Weights of a small encoder-decoder audio transcriber.
Model: 13M parameters, log mel input, encoder arch transformer, encoder norm layernorm, encoder num experts 8, encoder width 256, decoder width 256, decoder layers 10, decoder norm layernorm, decoder activation gelu.
Training: muon at rate 0.003, 15100 steps, batches of 64.
Data: trained on melodies that start on their tonic, played by one synthesised instrument, 37.1 epochs.
Rows from block 3 of the audio encoder of a small encoder-decoder audio transcriber, named by matrix and row number. Rows with one number within an expert belong to one neuron, the router's apart. Each number is 128 + 24 x the weight over its row's rms, rounded and kept within 0 to 255. All counts start at 0.
After each expert's rows are labels from the 100 clips, of 14976, where the router gives the expert most weight on average: "top examples" is what is common among them. Only what is clearly more common there than usual is listed. The data: melodies that start on their tonic, played by one synthesised instrument. In brackets: how many of the 100.
# router: router (encoder.blocks.3.mlp.router.weight, 8x256, trained with AdamW), inputs 86-171
# up: expert up (encoder.blocks.3.mlp.up, 8x128x256), inputs 86-171
# down: expert down (encoder.blocks.3.mlp.down, 8x256x128, transposed), outputs 86-171

# expert 1
router.1 [147 131 172 114 135 127 118  99 166 152 109 181 139  80 124 117 135 128 129 144 150 100 125 108 141  90 120 143 112 171 140  93 117 100 123 146 180 129 127 133 168  95 118 103 161 133 102 120 127 119 107  95 155 155 152 131 128 179 117  99 103 178 127 106 126 128 108 139 128 111 151 177 178 182 144 101 171 172  76 137 120 158 111 142 128 130]
up.0 [107  97 153 148 124  92 143 193  87 111 138 125 133 152 118 155 119 115 112 101 114 164 109 116 105 109 136 152 112 121 106 143 164 139  94 105 138 126 144 146 169 112 125 185 113 148 139 138 128 130 104 167  94 142 149 133 106 126 126 119 179 112 117 129 158 106 125 115 114  80 107 141 126 144 128 116  59 163 150 130 146 154 154 108 121 154]
down.0 [125 120 126  87  94 144 166 121  90 107 115 124 111 128  90 176 120 113 132 151 135 125  98  67 144 116 142 126 147 155 146 126 166 159  96 127 110 121 123  90  88  92 144 139 117 162 140 129 150 140 108 139 162 128 136 116  72 114  94 125 140 163 134 163 149 156 119 125 122 140  88 147  90 170 101 164 146 147 122 102 165 153 135 149 144 139]
top examples: the note G (95); tonic: G (76)

# expert 5
router.5 [169 180 109 118  94 139 107 160 112 160 143 113 116 148 159 137 141 137 130 144 171 124 129 130  98 131 104 132  96 162 151 121  88 113 135 135 119 138  86 148 137 134 109 108 134  77 116 123 140 183 117 120 128 129 119 106 155 157 173 120  88 169 111 157 114 130 156 116  83 138 128 105 123  85 149  72 126 123 113 114 141 116 144 143 150 129]
up.0 [155 118 156 134 103 109 132 138 103 118 101 104 175 108 142 134 142 129 180 137 125 138 115 136 126 154 133  71 120 140 133 145 139 159 130  91 116 156 107  63 130 100 159 134 158 105 123 114 142 105 112 134 129 147  84 109 139  99 134 130  94 112 119 148 133 136 162 140 178 136 117 108 120 172  74 188 119 126 121 103 138 128  93 111 171 134]
down.0 [ 66  96 127 161 111 107 139 111 114 149 145 105  80 153  99  82 116 122  75 124 158 131 149 119 112 116 153 130 147 148 174 132  97 130 134 110 129 136 122 147 162 160 110 118 176 147  91 149 134 117 133 133 147 153 116 127 138 114 127 107 144 133 143 159 144 141  93 114  79 137 153 152  84  75 151 115 149 159 150 169  92 126 105 130 146 139]
top examples: reverberation (67); sine tone (25)

# expert 7
router.7 [154  99  98 124 126 120 152 161 147 129 116  85  95 117 131 173 167 150 102  91 143 129 130 153 129 144 142 119 101 129 187  99 110 114 125 137 112 142 102 125 151 113 127 156 124 107 124 137 115 180 163 127 116 143 122 153 139 148 144 180 122 144  86 182  85 129 127 115 126 149 164 128 115 109 160 108 145 126  88 152 159 144 127 135 127 109]
up.0 [109 119 137 146  77 138 152 152 135 110  69 111 171 105 108 100 106 140 124 123 121 139 156 108 136 159 110 119 106 145 136 120 180 135 153 111  87 142 119 137  89  86 101 121 173 153 154 119 105  82 133 118 120  98 175 118 133 107 138 126 150 133 120 135 109 106 145 130 108  95 126  95 126 118 119 131  71 145 144 153 126 127 124 156 154 131]
down.0 [164 143 114 204 124 145 139 119 131 148 109 150 122 100 140 122 136 152 113 116 130 170 138 102 103  96 112  99 104  89  81 137 138 111 115 115 137 137 176 119 125 132 139 139  89 139 150 155 103 156 142 119 159 116 126 146 125 154 151 133 136 125 117 106  84 108 125 125 136  99 153 131 111 154 165 144 156  92 126 132 136 151 106 109 147 124]
top examples: the note B (93); tonic: B (62)

# expert 0
router.0 [147 102 131  99 142  69 115 130 128 118 139 118 159 129 121 165 151 152 120 112 129 163 123 103 113 100 109 143 160 102  97 141 112 160 179 131  91 138 126 124 138 100 160 138  96 151 105 128 130 126 138 128 131 139 142 120 137 149  46 116 137 143 165 152 146 110 192 138 128 119 151 161 136 143 124 129 118 142 156 180 130 121 149 123 140 124]
up.0 [146  88 102 119  94 143 142 133 127 154 122 127  98 181 163  83 188 132 150 127 185 124 100 125 131 130 121 163  73 107 152 154 129 125 114 163 106  84 109 124 133 117 130 124 116 109 111 124 130 138 106 137 116  74 145 137 124 113 156 151 145 116 140 148 128 122 149 118 131  99  71 148 103 146 137 106 134 194 116 106 132 129 105 176 149 104]
down.0 [151 156 135 131 133 120 133 135 118 145 110 109 109 124  89 126  37 114 142 173 161 130 142 129  93 149 107 128 143 123 132 170  72 128 125 131 109 151  89 125 105 104 129  70 132  72  92 137 120 102 123 106 142 124 127 119 104 109 119 109 114 102 166 109 102 158 161 169 143 124 154 116  98 145 142  89 102 123  95  96 119 107 139 115 123 152]
top examples: bass guitar-like (56)

# expert 2
router.2 [147 137 105 165 136 110 121 169 110 139 161 115 138 103 171 115 161 131 138 109 156 127 179 123 176 123  85 127 133 105 114 117 126 118 128 171 169 132 154 105  84 172 114 102 123 134 146 114 118 126 136 106 123 141 120 139 132  93 128 108 135 131  81  94 113 159 132 177 163 121 125  74 180  89 146 171 160  95 186 113 132 118 130 179 114 134]
up.0 [128 124 100 118 164 111 122 139 135 123  81  90  98 129 109 149 140 196 112 114 143 117  74 118 175 134  80 125 147  45 108 144 154 159 127 134 144 147 142 164 123 114 132 158 158 149 183 142 140 119 114 125  95 107 163 149 137 122 129 118 128  96  84 165 113 158 158 111  98 100 109 141 127 137 128 149 125 145 123 120 135 127 128 107 124 129]
down.0 [103 141 170 127 115 150 120 110 108 125 138 120 137 131 109 123 143  98 124 125 137 157 149 137 156 113 165 139 146 155 136  93 125 100 133 151 138 100 149 115  87 113 130 115 132 107 110 108  87 120 145 137 105 106 154 119 144 123 119 116 108  81 130  67 126 157  85 125 161 152 127 121 133 128 151 158 135 144 123 184 172 118 121 156 144 140]
top examples: the note D# (73); tonic: D# (44)

# expert 3
router.3 [154 143 154 148 129 120 121 156 151 155 111 105 122 138 127 126 142 150 141 156 151 112 115 114 103 134 113 100 111 108 153 110 116 130 121 132 129 132  92 139 128 128 128 166 116  93  87 122 105 155 145 167 121 142 182  79 152 137 150  93  95 115 139  98 119 169 131  87 125 170 134 123 149 105 134 113  73 104 102 109 172 103 122 119 131 133]
up.0 [ 91 128 116 128 115 114 109  91 138 111 147 110 174 124 152 154 116  95 145 127 152  97 103 134 108 143 156 138 143  93 121 149 134 186 129  67  63 110 133 163 122 156 115 180 114 117 119 135 119 123 143 125 133 144 164 110 157 127 134 151 157 105 133 108  81 121 139 136 151 140  88  93 119  97 143 115 178 142 137 134 134 111 152 128 126 116]
down.0 [120 125 117 144 117 197 152 116 143 167 147 149  91 129 137 101 111 170 128  80 116 137 130 140 149 166 102  81 126 128 110 151 117 127 129 126 135 139 147 135 179 149  98  97 122 137 118  89 131 162  93  95 157 118 137 125 141 124 157 104 130 183 105 117 139  75 124 129 156 155 118 155 120 145 108 131  94 152 129  79 114 159 147 117  62 141]
top examples: the note C# (79); the note C (71); tonic: C# (41)

# expert 6
router.6 [152 171  95 109 128 105 154 183 162 161 116  82 140 173 116 141 124 139 131  93 180 128 134 151  92  87 114 122 131 140 142  90  91 105 137 122 113 113  89 116 149  98 105 125 133 104 120 112 140 162 181  99 117 157 118 117 147 152 122 140 135 149  99 145 117 160 126 145 131 185 150 149 141  83 170 125 135 134 142 130 119 122  99 103 124 113]
up.0 [114 132 140 146 125 119 163 124 105 103 178 136 149 101 147 144 137  77 132 117  98 160 118 115 185 128 152  83  97 142 143 107 148 109 106 111 180 124 140 137 159 125 110 146 127 133 140 125 156 176 120 172 160 142 162 128 130 153 101 118 120  98 137  87 162 125 134 131 119  73 134 122 100 130 109 120 113 112 154 138 124 173 108 136 130 125]
down.0 [138 138 141 149 123 124 125 160 138 179 140  91 133 122  53 134 117 117 104 196 114 119 133 136  97 141  88 124 129 121 155 169 159 152 116 135 112 144 144 134  84  71 131 122 153 125 160 119 139 160  92 106 152 110  97  79 138  98 155 165 123 123 140 152 133 139 157 107 177  90 169 109 109 115 137  93 175  93  67 186 159 112 108 129 112 118]
top examples: the note E (100); tonic: E (59)

# expert 4
router.4 [119 162 134  96 131 104 110 156 131 121 140 121 132 126 129 139 156 143 130 124 156 110 131 121 137 128 123 135 116 163 126 132 104 110 156 151  63 128 134 107 112 107 115 105 185 107 153 124 125 138 138 119 118 102 164 141 131 138 156 145 108 130  67 134 100 129 141 149  89 187 148 144 151 115 173 140 136 148 126 117 134 108 166 162 141 129]
up.0 [123 104  93 128 142 126 124 121 135 147 130 205 147  93 180  71  84 106 139 138 141 137 150 113 163 144 112 144  86 105 164 134 111 137 153 120 141 137 136 169  80 137 147  47 145 119 136 123 116  51 139 153 153 118 106 127 154 178 160 116 147 144 140 113 155 114 113 154 154 118 130 118 111 111 107 115 145 137  98 145 103 127 124 159 110 179]
down.0 [148  58 123 120 113 192 141 123 138 109 113 136 137  97 118 116 123 111 117 131 169 102 144 129 127 123 125 103 124 111 124 143 129 101 137 118 110  86 149  86 100 162 108 161  89 149 144 132 144  86 119 129 161 156  70 116  86 129 118 130 146 161 147 170  95 112 157 134 151 130  91  86 163 110 167 160 127  98 108 129 111 190 143 106 167 125]
top examples: pink noise (41)